From a checkpoint of a small image FSQ autoencoder: encoder num experts 64.
Rows from block 3 of the encoder of a small image FSQ autoencoder, named by matrix and row number. Rows with one number within an expert belong to one neuron, the router's apart. Each number is 128 + 32 x the weight over its row's rms, rounded and kept within 0 to 255. All counts start at 0. Numbers have three digits each.
Before each expert's rows are labels from the 100 images, of 14976, where the router gives the expert most weight on average: "strongest on" is what is common among them; "colour at peak" is the nearest of a few named colours to the mean colour under the peak. Only what is clearly more common there than usual is listed. The data: drawn small creatures on textured ground. In brackets: how many of the 100, against the usual share in percent.
# router: router (encoder.blocks.3.mlp.router.weight, 64x64, trained with AdamW), inputs 0-63
# up: expert up (encoder.blocks.3.mlp.up, 64x32x64), inputs 0-63
# down: expert down (encoder.blocks.3.mlp.down, 64x64x32, transposed), outputs 0-63

# expert 24
strongest on: large (74 vs 25.7); black (50 vs 8.4); spider (44 vs 8.2)
colour at peak: brown (56 vs 26.4)
router.24:129096176109149127146114094081147160112166167099124189122144072226166122130136156126087149153178151153118123101104168173096146133160139093156089134159148091144089099129175084138165110164156171
up.0:115154149103120174152079122156090138131121134137116136136098143185113176163132079099079177096139125157159109118129172076061128126110097155146096169086176126128161121064149141069140203166161109
down.0:103127144170123121162117066072095162155186151124143072108160102130114093188117160168152101142030119110092137130103146133155171096100155159128137137124096113148088138208138149087148103155151111
up.1:107104150119100102153127110134087172134199105044088156139139129113110141173158127102123183097168133120125214097112193096134133121173087125097144111070129084122129139107188140154105127146175148
down.1:146096118128118091188100141157123115205135126179136101118103157130221083157145149153126145200093112145142160116153099157141117137118111107108153111080098141124117090150080042143103078150111146
up.2:154124070096100107135120174153117188112118169159058137080137121105096141157189114133088121155172158172153169108166142130115120087097096107185103094122137093135062127185115150086151106081125137
down.2:134135108155070128145050069092136103170096165132176136087133144118144095147150113204146131110111198162093114110112129165113130157138177151119106180162193124129102103103116153149122137190086148
up.3:125117150118105192116113081185125153145125150176156136147098116085159146136121092120157166112089108123073110109137114139176156066092136185143084112159105134144175057077132152121123203143134075
down.3:164104150089171183176184154141117096121117191123104093170159144144120128113135146127074096098093128158112151100122099158138169181061139061113175101097134100158107157077092147150086092118106130
up.4:125107110144163090150140105143037115127132064118161176148112153213149133120129107149119148099067107168070158121134158119112124056131131095164094133158161142175114148129104089118122164152180164
down.4:096144187131110060094133117134113146145144191192206176136131108110134132187141101161120091061134131116115133114175138135088173116115094155137112126136123137068120075157097169113189114160133142
up.5:146123152136083128151104118102134203131183154153124084074154136138147127147182091112085101151127135180092114107137188092073116140105098122158039147118134106136085091143149138101129113199142174
down.5:143156159180119135101094168153119111125152137176158134071166081170123126095141134122126079141087128152194134130149131119139124110178108140134091111171125178255109141127140141117124140140134153
up.6:092096098171147101109125177117129151217144093107170103099159174130112120113178098131126154116142110109207172164172129118097133116120087174118105070155151124121171155107064092125120138120077093
down.6:158150128104090160091084134101182195164092113131121079124090100163083158138116156180118084099149133139149131083182165135145147132157180135180101173152150137180111096164111158136173139072164136
up.7:124120075136167111143082178205195159159127114103150153122073112122140185143172131104079142088082121118102148141146113106095118118091136142141099142204133048108174120119125078130137115130159155
down.7:129134157157141130175150134066146123128135158077093189068083107154112163146087142158079126164189116112100137139140122147152141128122185116100113131126146098159104102191159049088169128095104181
up.8:093155150134074112124110046139095124158181110096146151144102160222143162165124133157071168077096122154070129121074164112116146154141120132080098106156158101105096138149111146080158146139123146
down.8:110181143115113128175169082156145104130106155169066160063105125157106102111106155095131142135126061087152098167095092101113071133178176157156186135122194131153141111130102094098158114161107145
up.9:151118133142092082147095161107121092138127132148116126031140065162103166167156099125093117138161164121164143105178142203118076198099117108131100091113111148161100147122174130145146079159132167
down.9:104080140174138140086174109155149125091137091140109138078084032124139156133146140078164171199128095121114131158154103155168103143097107191128143086127101164094138135114114075134144160074145154
up.10:135130140133127148112032128111099067157146098111141146151118128128138133103108184064113183145140106110123099101160114188168162172186178145120128093109105160158126090082159193131107086135089144
down.10:141162135193102167135116129160121133166143121165109138122132121137095120143119147138063108185137157167147105120095128052173141142165182087145103175142138171185111149222152088124127131117067149

# expert 14
strongest on: small (70 vs 26); caterpillar (29 vs 8.4)
colour at peak: grey (99 vs 21.7)
router.14:125093123105107158182128143140137138170120130182135125182117166120190103130108135153065116125143200166055187123114123077170154137107128145172163210133148152075148072128129142109119129123148124
up.0:164127123095079104130107115105126092060112088097107144118178098205154132131192143093139127068100117140151115106149176156208174162150113149139104161178120116090144084115089129091152131128102159
down.0:112102081206137094111132110108130141099170143187137105109110061113103083108133078129160069122114162133075145124177126138132149092156091182142169202145074111174086136136153130099106108112137115
up.1:215087131149161112162076125113072219154115127134070132158084116165080145134151098072074118160100105161100126128136149156111075118158156111160126150131143084127113157153106097114152117115141165
down.1:109152139147134147083174043154119140205114150174115179173126113167113079174152151162119100204073093124126134134105108108090155114137129129135167114120087171094135113186116121082089131149116131
up.2:158142140121106125118115112127078140140187203103110101204128171131081089136141139105179120060168084143126075147179174094103061135128101103127130086184151103131098151146136121160134135130148091
down.2:146108170120132086115100129178163082121105070100072118121165127143058152150181129137179075084123127152119112108143191125094165136095162073095099167137076126149136101147117098110097133146181173
up.3:087168076100058134099072090096133152160133166142118181096101122112211153153136165125054085117138131140105140095117144176105140102147153129107130139113168105084121123158095198128117156158109163
down.3:119068098129117125163081131116147099080153105144148100093134113121159180128150137145141147138152156104145086108169093221182068134123075148046111105080139153100118127105136147063106101109147139
up.4:119148126162093194128092103099188139049125183136111128170130073101088146112123162111098133094137080129120113073148174141175126127145126137095128128088106126090173172070131172115133113161174179
down.4:114177143125128105116113067105165108202165119174086106209136133130098134056152117161128100191123104168166147129136113142130094167179217153126161126116133122102152122132153093146123106088133132
up.5:159173100151126150131115150128127114096116136200111125106126116178116194158139138137094142103166144097088125158169138057069151141173110146126088209095158134073135094094092136104133140151076178
down.5:079203133151150114107095134143098128124134074125147157161138145115111121101147107132150085092107134121134142062164154073111140112138122065157066174197093169149128138190099194143153170153115125
up.6:150192163100159127114066110103190157072132155094153163160152143079160114147115137092149192108139117109078136141178192142159100092113153158102083147119155146070152119082145109105124088127118160
down.6:113098084132125144122164136060153121077101132135153104104120119155137118121101205121101128066108141184123113129142079126115148134133126102105169111104141060116133091051194198096130181110131094
up.7:145177068177137134127076197148118146175152178124140153091133136131124153128152138075043105139159103107114135067119147119118111104144110116129178104125190118122046133112112111097133088143132185
down.7:119161115066111149095111177163078118120100130132137088130150162114117052143136071137199139175161145140168101170121106089054067102100123127148093084115150106144141153072099140124162098133103133
up.8:161138141111084046113085146172146132162184124090210113153097161134077163119139134130120120095129125099098148124058196117080137122107094110138173146118171182147086126117120076134132147149147136
down.8:100104148155113205128075145086138121107098178140162188129151104142129187174124070120169143111133067181108124180111174146130110121153124092079144112142200132126148123133070139105136088153099116
up.9:123150148104125126116090096110162084126151114110090135166151078106142096133130172197138137053164122108116123149148141183172186140088188150161145111130164082177085109058138153080107137165125139
down.9:171114160113122105070091131140119121134220048182122093118141144168139137159143124081135137166132045143145092127154125155150150104166125152121125064155114145127103129077103164142098085119180113
up.10:155109094083161067161070093140128114138159127127142162125121150131070159079118167121090098137143116146072131147124171165083121185098116116178111139176125057184132156117126105088155127191149095
down.10:138076112128139071111113082204123128113175136103106115088140163092149169124098051092150113073119151113191097113134148102140105124125087129084129124159066093072178187132133137142106151117108136

# expert 44
strongest on: small (85 vs 26); blue (45 vs 8.6); jellyfish (35 vs 8.6)
colour at peak: white (32 vs 11.4)
router.44:160118162111083091093116148140091126111106168157133132142108096162194198109124129141144153108133038114144082093148128066091114095169157099171114090158108166132114138127148100138147099119177202
up.0:114134063099133130113098181129141144154114148150101134089092091144156152117104136090141124102125045200099126098139168177054152113135133143175107076136159195112170113133119155194140139131166127
down.0:139122120130164127147152086164146078104090115123120156136129118108132141116148099107106086101173183105132115079192116153154086219100164040142110119172120137117104128126202155064107115132129104
up.1:100153059054074115159109148167143120155154128154089097125118143142162063158056133094116090070175107150158143145147110126156107100179133161185108128171139126099097169164129134138081152139131116
down.1:128133095120032148075129145109117140172131178090111151155090099128101149154168079153095164117048143162173099174108167114120105115177111126096123083109108109130116157152108116112181179142151092
up.2:182116103143041162062061144128082142120088159146089161094170098139086153153135119152136194081103094107139130126124133113151137136121111104165183111141127121071114096157174122131132178128133174
down.2:145185117149070149125125116088114146135156164086139107192123111111158099143105123159102163011093107148090129175120086121108126170155185179099127121069127140097128108124102092114140115146084150
up.3:144157137131063105073082177164151139131098083137082102136123137142113167117122141131131091153153132180109123123066153094104162159128136087170151152206186084122140085090145094146159154084103177
down.3:145102122128115138089111170180107089150171156139172113129114111080188084150110147129112082111060137104139121052148081116130116136109033157139130158162071180156114138109131098091124105118162148
up.4:140125106094137154085094115189079110118158125155122182118108099193106181122144148085105172101108114100165126093136188149081131062162129147119159130184108106100070146164127110095151135076121175
down.4:062117121118173079094127054140086167152140063119163093082132113111115181130192117112091172174092111148130109108175151134095145137117108127133057085116098156122111124123089138196125110110128134
up.5:162144184109131144131072100136108115173099073157082133141227117109134130084094056199143067096126105145171137109115094119148166143138135080142113154132123154088140159128144128120140149080132164
down.5:118153135107108138150153071188126098117124122155121095153123121184081106076208160087134112045122164161140168139148107162184158145106190091185107122149148112138125140103159085137103091122123103
up.6:171125198179075098121084074172093103089145083084115115120132115142107128135140121133135132127082119137151163118147171124139174179098101052182134110069109156174128110151150098168124110120149183
down.6:126055161140140174173113145122100088123148169170111108113119130148158114143108141154116080096128039140174174041133128199118133051101161121157114119135130097130161106159107122109122124120122173
up.7:168176135155119071110098140124126154135120142092111121165096109148135165172132152165093146123150080135111169083097183113116201167083059144176161102159141130118108096120080122067163156089131174
down.7:122109118128187186158157119141156157157115103177139127046134134092116130129171133126091156116158090117123170165186177181100074124202160123116143111098146146117146104098090095173140180113170135
up.8:133097125051100123121104149127124110159108112182108076144130124183183095115130103190150070113111095145163122121163153137184100125101168165142109196137136166068159090072125144156144104142138171
down.8:134134111185129136186083090127143166179114180113125120066103159130151097096114141104145167142106109151212174139146112088099110095107164139148129136189109170067136137128092081087131091143084099
up.9:121147133121135086091125160163111131150089184112087121098102093101130152137120136152128117072118096134193106113107221104139113112149124139132148102177119128084109135146138063156205133092151217
down.9:201094126148068138162139038117151129106141154120139095155076095165142127121140204131060113128128141163117117111076135128148144136115139084117116109072143214102120116102106097154135146150113166
up.10:146138099197123176174077100164090158089127151151103149130120111115102116133108043091141126094107151128101086128134110129108141068182115144150171103162111160154109177116148101132159175071105194
down.10:176138119119125077076149097139110172125137167110130123090064193090083100197173153110123164164144108101090124111133141103135136140102139118184192117105147119114162147075133144088153197131173149

# expert 9
strongest on: red (76 vs 8.1); plain (39 vs 16.5)
colour at peak: red (41 vs 0.5)
router.9:062126173132145172126227098133091119120116078110158122106068120082090121113094096109142108171095149127144117145115064159093125152128121171061137130078126127130086149130091088120094117119150077
up.0:176118138130147103136040035151118089160180188069164146137150096168127116152147107149099177086164140155079127105140164088149150100144116114123131116136077112115129094100149133140172114167122156
down.0:144123140121146087138230130155117177101083141141155161170122155125148099170176131135101106153143140155199051115137122169121106089101146137176124111114054151127182113105127109150112189132125114
up.1:132082140149150127195028140151146072066128137190114159147151099112145139115155167163093126060124158094124102115131151139112131109119134073172117140148140148097118133150124081163136082090126188
down.1:088085124114144109109088115092145087119095137136126081173107089132113123116150161177162197101094133182122198143159133106162116138088129094125174040069134141193155126096119155137115138118134168
up.2:124114064173157117141003189137143121083081167141154133112129134162143062107117136153124113065144161121091132148110133109185163172147080144113146139165156132135138119086152117123130129145113157
down.2:098103173159166105115135111173140137071196133190124116125101107083143171141160149107149157100127171154110119164084137139100100187100072121097114178078137120146130130148091211112119141118162177
up.3:142118157123113134132009143180135130095143201120083108133184163088098112119133078117139119069159135187139117084135163106156116104120133112124168106117114137168144105131080146132172158176117163
down.3:127172146166143159095137105081157192084117159104173082151140113086039155077135131096152141091103125176077142151131146104164129125153136136128119143166130096074118103083161068095106144131128181
up.4:156142157099081119151012113092120156176129146145087085156142144142119123143161113134093092074215132109143136126115187128100157121129135129143079157142139132099145156160088096093188139117110163
down.4:148132119083131151148132187100115126085162133145194116123064139113117115117162125136139153168122106086116196162158182140099129221150127164104152168054092123159186135175118129118159106137124127
up.5:127137121134160116133045104145143134095160179146133189108174100146128176135113133134114116016160093135090146127116181153146115126168136171186080060104127144101130134114157103106156098100131137
down.5:127183090093150146130036061074128123137148177101165120180155116117141114106157077139137129121079085149109116170115144148097106160127149123151108115135101104105088158175046132146142166112088095
up.6:112112175077088115141022124104125178147115145147065145138168135123168079131126131133154138073151111152137103122125219128149111126098124068120062171131137120129127118147131111182160152104127098
down.6:096094090101132144144086057087107151070089105171091101142098154091139186134131146146188108041146153162126128118099111092097154153148124133118121113142135115175117108133172132163095165135158203
up.7:141117141173087091165049126166132093133148171091115126119183113166125150122113117136113109062145152112122141116124151085161069143090147105171148160129191117045155116121164167105191109108101127
down.7:118154138181084110158098124125110157115049102145132110089130071083124133152189089143162181097117116124118131064164150113094092123123153172186129164119165103158106101207114084147160114119137100
up.8:162093098120122139082014092168075125100111124153105111119137147175113136122205170125141183054161124112150140130108158130122164125107125123159143137117092143065132108098111170155178137104120136
down.8:162113169128126123119171096179084148153110146108144124137147124102113125107171113116161142051118097160190121173137106067114111170124139100128119192122191077051105192097141109122107168104109122
up.9:110148112122139125110066139164117131094127125120148189123188132143141113138144145199141126052169086141097118132086133110178138113157148087171077102134118150078146138115130144111093058139150222
down.9:109178122132133108115159113202109114120111155139111146124140097095122181121187136095054150127075094128132115166063188110142092142079140192125096122099072142156186100163139136127105140139080150
up.10:107118082120125107110000144104112133112155157111111145148127134138133106186099151137141147076129143118149112164110157088146135136127149154196117125132082089147112110133064176124136174144164140
down.10:156104186091094151109087054188145089092164119181137135185170152200129114114148159136120142155091143141113093126086187177168146150120115112129114155155121114124131206126117097150117136094155119

# expert 10
strongest on: large (76 vs 25.7); yellow (41 vs 8.4); butterfly (28 vs 8.2)
colour at peak: black (78 vs 18.2)
router.10:136113173101122171236071126083093122112161102145140140126137157123149088124130167121082169135120162121108163128093144128147143152097128094089056129195110089205125137139122121107117159160163159
up.0:092146105109171153103077103060136092171193141149074133131151164117132122113117144145091166130165113157150188089122160190130107181123124092106073150143144088138137087106092070124106112127160184
down.0:152087128131168084147097134116123072094126139111094148106118138103135103135114146066132156192231114090092081125131142139147148101113098099196155167141131074120122147054120167131151153139131175
up.1:152101116136092131092140160130092148159166161166141122121158130157133139118177095110138126089176103146082036135103078131102111102131070164169119143114078148092102144133177071150193138101169178
down.1:094175116185094116147120164140117144167144133157167079068151075130132104095135125131051047121172126168129104113123148123099174145135120109126092106113126079089102053110108131097106135181159100
up.2:135136141145129064127078153116157137100177128181065125112061154152135091088182178168080127095139138129109161147139191105092135191107095135185130066169152141158112120086121125141140137137126099
down.2:166115195110137107124066141147167117126161151176107142167110222145138085122130066106104118089158100127172108097123138153098084181151089104145097140079155150106137177146137125155170080104113149
up.3:130116095177077108134085138178142129079080142087099130162152127131135087114166195114095153061144149159100041122143135111141141159146097070156107124108160145095148096173129167110128086130131186
down.3:094126099172158116082109080106094152140172137148118156168111152078116094120146124137158153208165090140130109137052126088153168088154070059112111126142170123155115094118175148106114103119135073
up.4:132075124137135163162090153132125163132107165156120119113161152121122091141133142122142109134057121092146102101108175096099163132108123054169059088089171108137173117155172119137100212094176172
down.4:163117136104098145114115155078227122142135150106131142136083197097144095166130156160125098120142134091140084136129120118150165134174080169097148149149067108081046121175147139108104131180100120
up.5:159118114130074143134133157116129133144130147084112159069117118089156089151186107181110099116111104100147101089075219125127102144140144153052127137218171115119103145132158154136131108084118169
down.5:097132146158145117093117173165053105098168114205108126143130154132103165079134086105156149071163151121141119129130133114091104084187160119091085170143092162186115128188092117089133141137144169
up.6:165089171166126133122101122111129136161076069114128130093072161154122087089103106147112192060137144095127152148068180125119109200090127106173139096116171122179110155158115118169132163156121094
down.6:152069128089119189134124115133119134112137173102114163100117116121100109121094139119129166105133027141107148148102182136165117101168137143172139047175106115138144132119173068173185147179121149
up.7:144164131121121121102060090132132127116122100113174159116182160117139098105136142090102133056153131167104092131195112113130173144090109085223134135193144080107078126162122129168133152088110120
down.7:085150182106101185049123072114082128166153127125141119152141163103071087158173135138083098138095162133139131138201108137148131154135127150062123086122141133140078148120155151049132099143137140
up.8:152119163143177148104149104118078119132086149081118137177117136147144168098104134119077137059145127123096150121182159160130126098090084100086161163145164161166103048136140117117175138151160046
down.8:170101077135138084137100142155140133113140215211118123163042132102138091149177149164173176041112122140134134142127118119093097130137119145111157089115139120097128109153131167095164119141150098
up.9:120095112190094158103110167092096118148176113102077143196124110192159145158174118138123099090095137202121092117117157108082133151115137097138075127200075138147155145118095142121103155140080120
down.9:080147104115133170177198125121112149155090177112144087107109072108105135160161207158076080180122128088083118106117150107123126155149104154138176156103154145114157160097110123091122172128187158
up.10:171088193134120118122077136142180195086143106118122141076127175113088072106163101138131121097136128141116146135186091140141088155139077152155102090222148087174149148092117122130117143154107150
down.10:113146122147161156157143151123113122102125108157095174140164086117107165126155120206083144045089182157053108160164112107134125142150116154169078159101104109105144072153119142178122140126191144

# expert 43
strongest on: small (53 vs 26); white (29 vs 8.6); teal (27 vs 8.2)
colour at peak: black (89 vs 18.2)
router.43:127117070129172087171114179080180129101169150114153139162117115109141128049113123140122186128165145076129120134149106145157144149110123093118124146184123138176139157048129172078118121195094105
up.0:120125109119102108060084147163146097152107029169164173117114111113137132148117194191075130110135082092112156147136140119118098185130085109132192126132137113181122159121130189114124152123097152
down.0:126085137153087104185078122152094162136165118173142136063114115108195147168127122083117146109133129093108089071090148192144112170109118142133155170108068139056115131125150137142180129124077155
up.1:190118095124119143099093112107133153048128125215097085104116060088176111146099126203152116109119175123107144111103168131151123110120158140149099093131210121129113164107124145151139123137175149
down.1:106124183111121164076060120106146149136131132135100127171091127187100172084103096149160168088127087153154157175137139143147065147147138151069079124119173189113128060120084120161131094116131122
up.2:139136163147107146150129132113155108171165173111077162101125163129095181147173111115049092060147096113116193072149159121087061121149117141164139078073151116134145111126171102103118146128142165
down.2:149115123146101073062179101047076122105145142129141112099106135141069117163135115107124081189146146104131094147115175139113115126111121217105126058145119125094112118204153134139127149116140100
up.3:163085155101114158140072128134158136108181157120160108086121059148141155171134096171058129051110124098122097134145176066089152155120134120148097186128183125141085132149166147118081153120129139
down.3:107111119139148215108057155132120171124133094138097181084148110127067156136159078206119129071085145165137086173208141106140111137144122130151108123128078149131119152114127146100120097134117157
up.4:166159130155052095103082099138165094140148135135148137188145181125126153102162106077143113075125075130111132120101144173112084103124079150136101120110131110191201177118124174121162128110071151
down.4:116139173165049110105163161169156120085136135175136122094173133154188109129155116123114082175142104139104191147162149114137150078140120168073106147130124164154046148079115114106113109118101083
up.5:154156172099069078097080108183128133142170162159155139140158135127126138150136063098153143110103131149080075146110183183094101086085167172141082120087125111171161141090143184112137147136110152
down.5:143133091030098158088157135078126184182164168171126115180101134149142141106120065076141114097135106150128138098175171126129147104149152139133167116130150159119143100111148088066100108145073101
up.6:090159075102091117156101142122185107143141114135099113128142161144217178121116151129108117112186122109117166081079165153136136187131100093121122078145191090181118044122103123129148139139145114
down.6:128129131071153104137107120139190106117117145128087124147157126149215125109149050125165099084156138115148094164150133093158131118087134100179202147097106105129167133078124178106097195099116106
up.7:111142120133124091138056165097098104159052120154130148128158161154154126181114099112114111081212093103126119185036180120160085141132129106156081110142152133117156153131149110115143121173144146
down.7:086152093160158108133120111140187104069094152121145159148139077083133160111119076135102070143114132149184177147074130129084116163150118139098115114124154053117110103065092111072103165141174127
up.8:159155134152112086095113120109127084121132166131144165095160124128173113115099120092150146047205083169093121163152166188147129109166133092138104110098185090141134102127183099060142156142105165
down.8:048124089109143095071093121119163135150150166080156096108077146145145107123123058130162108071193084150059148112143137097138161127089178139112133102123081115140092137153137172107147138117170150
up.9:145189109141063138104100132126147122091144103154147106195145156111057081130167182101131200073169089113107109129110160105153113093123109128117112068108122162147121120177130142153104132144172193
down.9:150124190130124140146146071190172132120123105143143153103157096094123156136149075183101204131174117195083138171098146098159164056124137118120121110096112109129057123142108158091130109143117163
up.10:155109131119053105203065144140114119143155119132151128098100131180140067090110141171176127128132058118181153121157205150113117075151165148165119155104118160109145093124120080146106100155108121
down.10:129152133118141097102122151153133174129103191135070174026066146094102126168095173139148136082100089132130168065157083140138118119054140169141161140142125130111124140144112084122150122082119125

# expert 39
strongest on: small (75 vs 26); jellyfish (31 vs 8.6); caterpillar (26 vs 8.4)
colour at peak: grey (99 vs 21.7)
router.39:125144057150080131174143156100126084162118148183120067150089142137119170190123103132104098129131095103085195143121107183069179077123119193154146103131134120083141099135114144132121135168155142
up.0:067150095136133175155096096126141132058165112144074112172106132162076131146165160139057123042142112160186157102150187109088106094126148172148129147135167105134125138154089151143137113108133108
down.0:126150099164146076131122102116138132117149097127164134113104130157150099052118103116138123193089157142131154104162159110146136125105102164042036125122168151155161176118168057153146132164165146
up.1:138138151122086117138058086096136129096144138161122140118187151076148113134106127137121212106135138133186151112127132108091181119128138120170139067074146065096065099141159162134117132131161202
down.1:130099153116095188135102040114117152109189188082145125148136126118091159075149143155119175039103125175144137076113126129137113150125163112116088161136143179104133125155086165133101087143137094
up.2:147112141129057109137088142090137101131121166147105120088211166123147147196123150136095168064097099129133134166153153180126153114121161094153147124075102110128074125153146124120067091090139192
down.2:164161103095159116133136109135113149131127149124141133253123138114114127103111129158137142000112128124070150169077103101078134153119138112139106125074095147091143138103140149144124128103117128
up.3:180151188161112095165117162139147122171148159125082165092135105053157113147125142120088133041111105160111075167130117094119178146125088111153060098148139158100110130130117128138154186085157133
down.3:157090111116104159116107120137144120122153125165115163121155123101202139126121145104141183066142235118146070115117105125167146130119120069084169136100078125188114090092187118109095157108120139
up.4:141111126120142151163047151149151165116143143156061107179120079140144120197145078154106130099180110152131134107128092101134101130111128145162046099120151054179174135131106166144162119160110108
down.4:137186176106068126114182157109105131159135081127087080117114118081066151108112105162144071124188143113117156151137110121177112120174104146067154122117162109079093144170130133130096076158174102
up.5:158132056192147116050106130111117134136153162127159132138138092090146130129151144147118133107169069097078074165102103087154155110122123173205099169129101097139162085140175100096157114155149155
down.5:082119146142073139091155094154197152177158067140187154040124141094115104121167159156138099150137105136094161072117102150149139154129153116145090168123132144125169147154131176121146139092190098
up.6:169089079163182061154124184103198157144085107131114123144125092149147163102125144197118141076117162160151172109168184128107116130106116135171089070114142139088104091101129139132080130158135113
down.6:141087121167187166153095104086139168147214102091145110075115104129163194128127112114158120150142121153119190131153146145161086167112130107159128119145177121158125165131137164051117090173139169
up.7:156112108118137166114113094161174130144124153090073158181146133102139181115074130124116129085103117158091058135214090101143139120099107167195086161127179153126128132131122155136107126069086087
down.7:111110103136102118129169126137151159171032159159172170151153134138077148139143169136090073115124159166175149132088063120149134080169129140062135120090147095124175095160163089117133125165153132
up.8:175155103106174147077112162137164123176113153180101115120057100131120113181113141150086047068173044133141138106155132154102104146118099160160130136103143102152126159148112142084113158132102167
down.8:121148101081156132072171080080133120148112122128105110223140152069118127118149121170148142019141145138106114192159110096075115144147122066141130121138072113126142133096140134160125125141116106
up.9:146128161111107108120120108084135099144163113188084131115170122166113097092186131144083178106138084152111053136088143094138062103149161088090145116115096163136118126163092156184165169135154185
down.9:177102093172123134075165141145083102098123078151163098085181117109093155085119137127134132209139101122143110123115189102130106107166129156095056148137144127149146122165229130105151134130127142
up.10:137179074134151148075111207088132074176154153167089100149129117141121116147107148123124143091125083185106206134141147107155152193119111144106151103084168107182126127063116152131115115105116143
down.10:130113111127171082133118121119076077104108115112152164075135100080102180078166145125096151059098137150106075116119153156136133072137139110225094111161124114132113108113084191106103132098158108

# expert 54
strongest on: small (74 vs 26); green (41 vs 7.9); jellyfish (29 vs 8.6)
colour at peak: grey (78 vs 21.7)
router.54:137133138102106094126133170126144195117103107144056142148135142095109136109157146138111151111117126134111211143070165107159171137114100194163128190167171166133098123113078132061168178114164144
up.0:123141088101106140119008166125087180138124120182120161092202130115131110099142115130116176114118132164100109109055094146119129151112126138130119113124201117125094065169130140141146125149135174
down.0:189140101148088111139095170169138099136100161130116159109140115166105110146123150122137048051104120134125103142103101106148117072134178149095172207132133145065147105102152103139169084124121068
up.1:155076124141097142139072156161129100111209103094140128107144124113122083096156040097164116172163122086089145136145182133084156104094130167224136108151131120169135123114148141110148138154120157
down.1:166145154080138163133131176098109147137102114121143114160079156062120019165152140118156146102137113154113169162108118135174130192155109145115085100102106125078113132171141098082113059115149119
up.2:137127086146119052168084131127043129145145064157151113127120153134095121127091126154092130112150162194131126163149104137102138173113096119156125085191119120212087144120129074098157152157136153
down.2:087142139100118089105136124148116112062140162140151180102100130102108154197163108130128162027143121119104094140131145112124184142156058138139103110148103123062121084191102141125175139147084122
up.3:132140156106093117157104255103138155097118111121149149111210175100085116138184094066135113083111079095085110107143113127119166138157162124135123154141160119141126144096134110125083119148137164
down.3:145181158119113176073130163142136130122181141193125188214130180128140109174102134118149067171119160164126126157105133135118181126133146162098106158104094133139077167114165080115101165139155144
up.4:142071112104152126087057077208145118098122100129116133068188107142125195098118089165125137127163166124117123124203112113112141129181081138136152117141130132126109111133075176102139170104155164
down.4:201128101152109180174146143145158100129119116128093107089171093121115167098095169158152139167149090117156076158130193156181107136127107114158142129148170160172102155135125073174119075135136200
up.5:138119134141129105162082145134117117095124116127062109128071145106147142150137138150108152104081074106119169121111180155161114143123112155105147218184215145124107111177065119094119057139136148
down.5:129126108145138127103111074165097135115147161110138139121147168128130143093090116090073101132191185140097155110099108120098186120202158119124180178097157093116094153159138109090069052099094134
up.6:096134165135104126082110130161089106102112132149161115106130152176131247063147111071151139077153159160201212109153147110146127140095106120100103105115107150118126132144140104133163100132108120
down.6:144106112137162130145153150061187074159129133103167152121093138089130137093113137058163114172129171129169140144074058134095168115148154116119115149175182156112132117113196120091147194108148126
up.7:183114098112121176072150116131120211092182122167138139118152204121121058113090088134143094049107124115125134091181128149107117185133155131125143126141123094151181133085159112105120123146156132
down.7:090167092143099109160107101178160162104150105175130163156119094097094135124166097128123093104142111100146105132149232120168048134208144139103137120149148178144149121173113156156141100110116164
up.8:112122156095118109154077107159105157099089078187094123121125106161109181101117171133075130145154120133114189137109179094165102125144146132151123191176166057154098129080149142052148123124159119
down.8:136111134155123146116162148165119179174181107173154112074120139136160062092170083111142119151117162134133155108181103118162129103164147151087161175107110196159103134153164052100133074152115164
up.9:120127137131166135142105109137184129049167124145148121141127090148181137101105079178107108049165153168198107140160155104118108089194138126071099097114130130084076151139087111153156153122109135
down.9:158118185143109077144128125110123142107131150119140118101117194176058121075152156101100122125115186130121088121156186147075104147153127076134116085102149140115134186177162154136171070079084138
up.10:139156097102197119167076138150126153111175074107141073131130163137113143094129109119125099128158159122049161193198092159099112114118111106173103091159143129188166146111134122083144147129075146
down.10:113157134167178170143148113124119150192116143075169145176134106146156105117138177172103111133061152120094122113146104109157161192116143114164086182082116137162074153180123169131153121176146183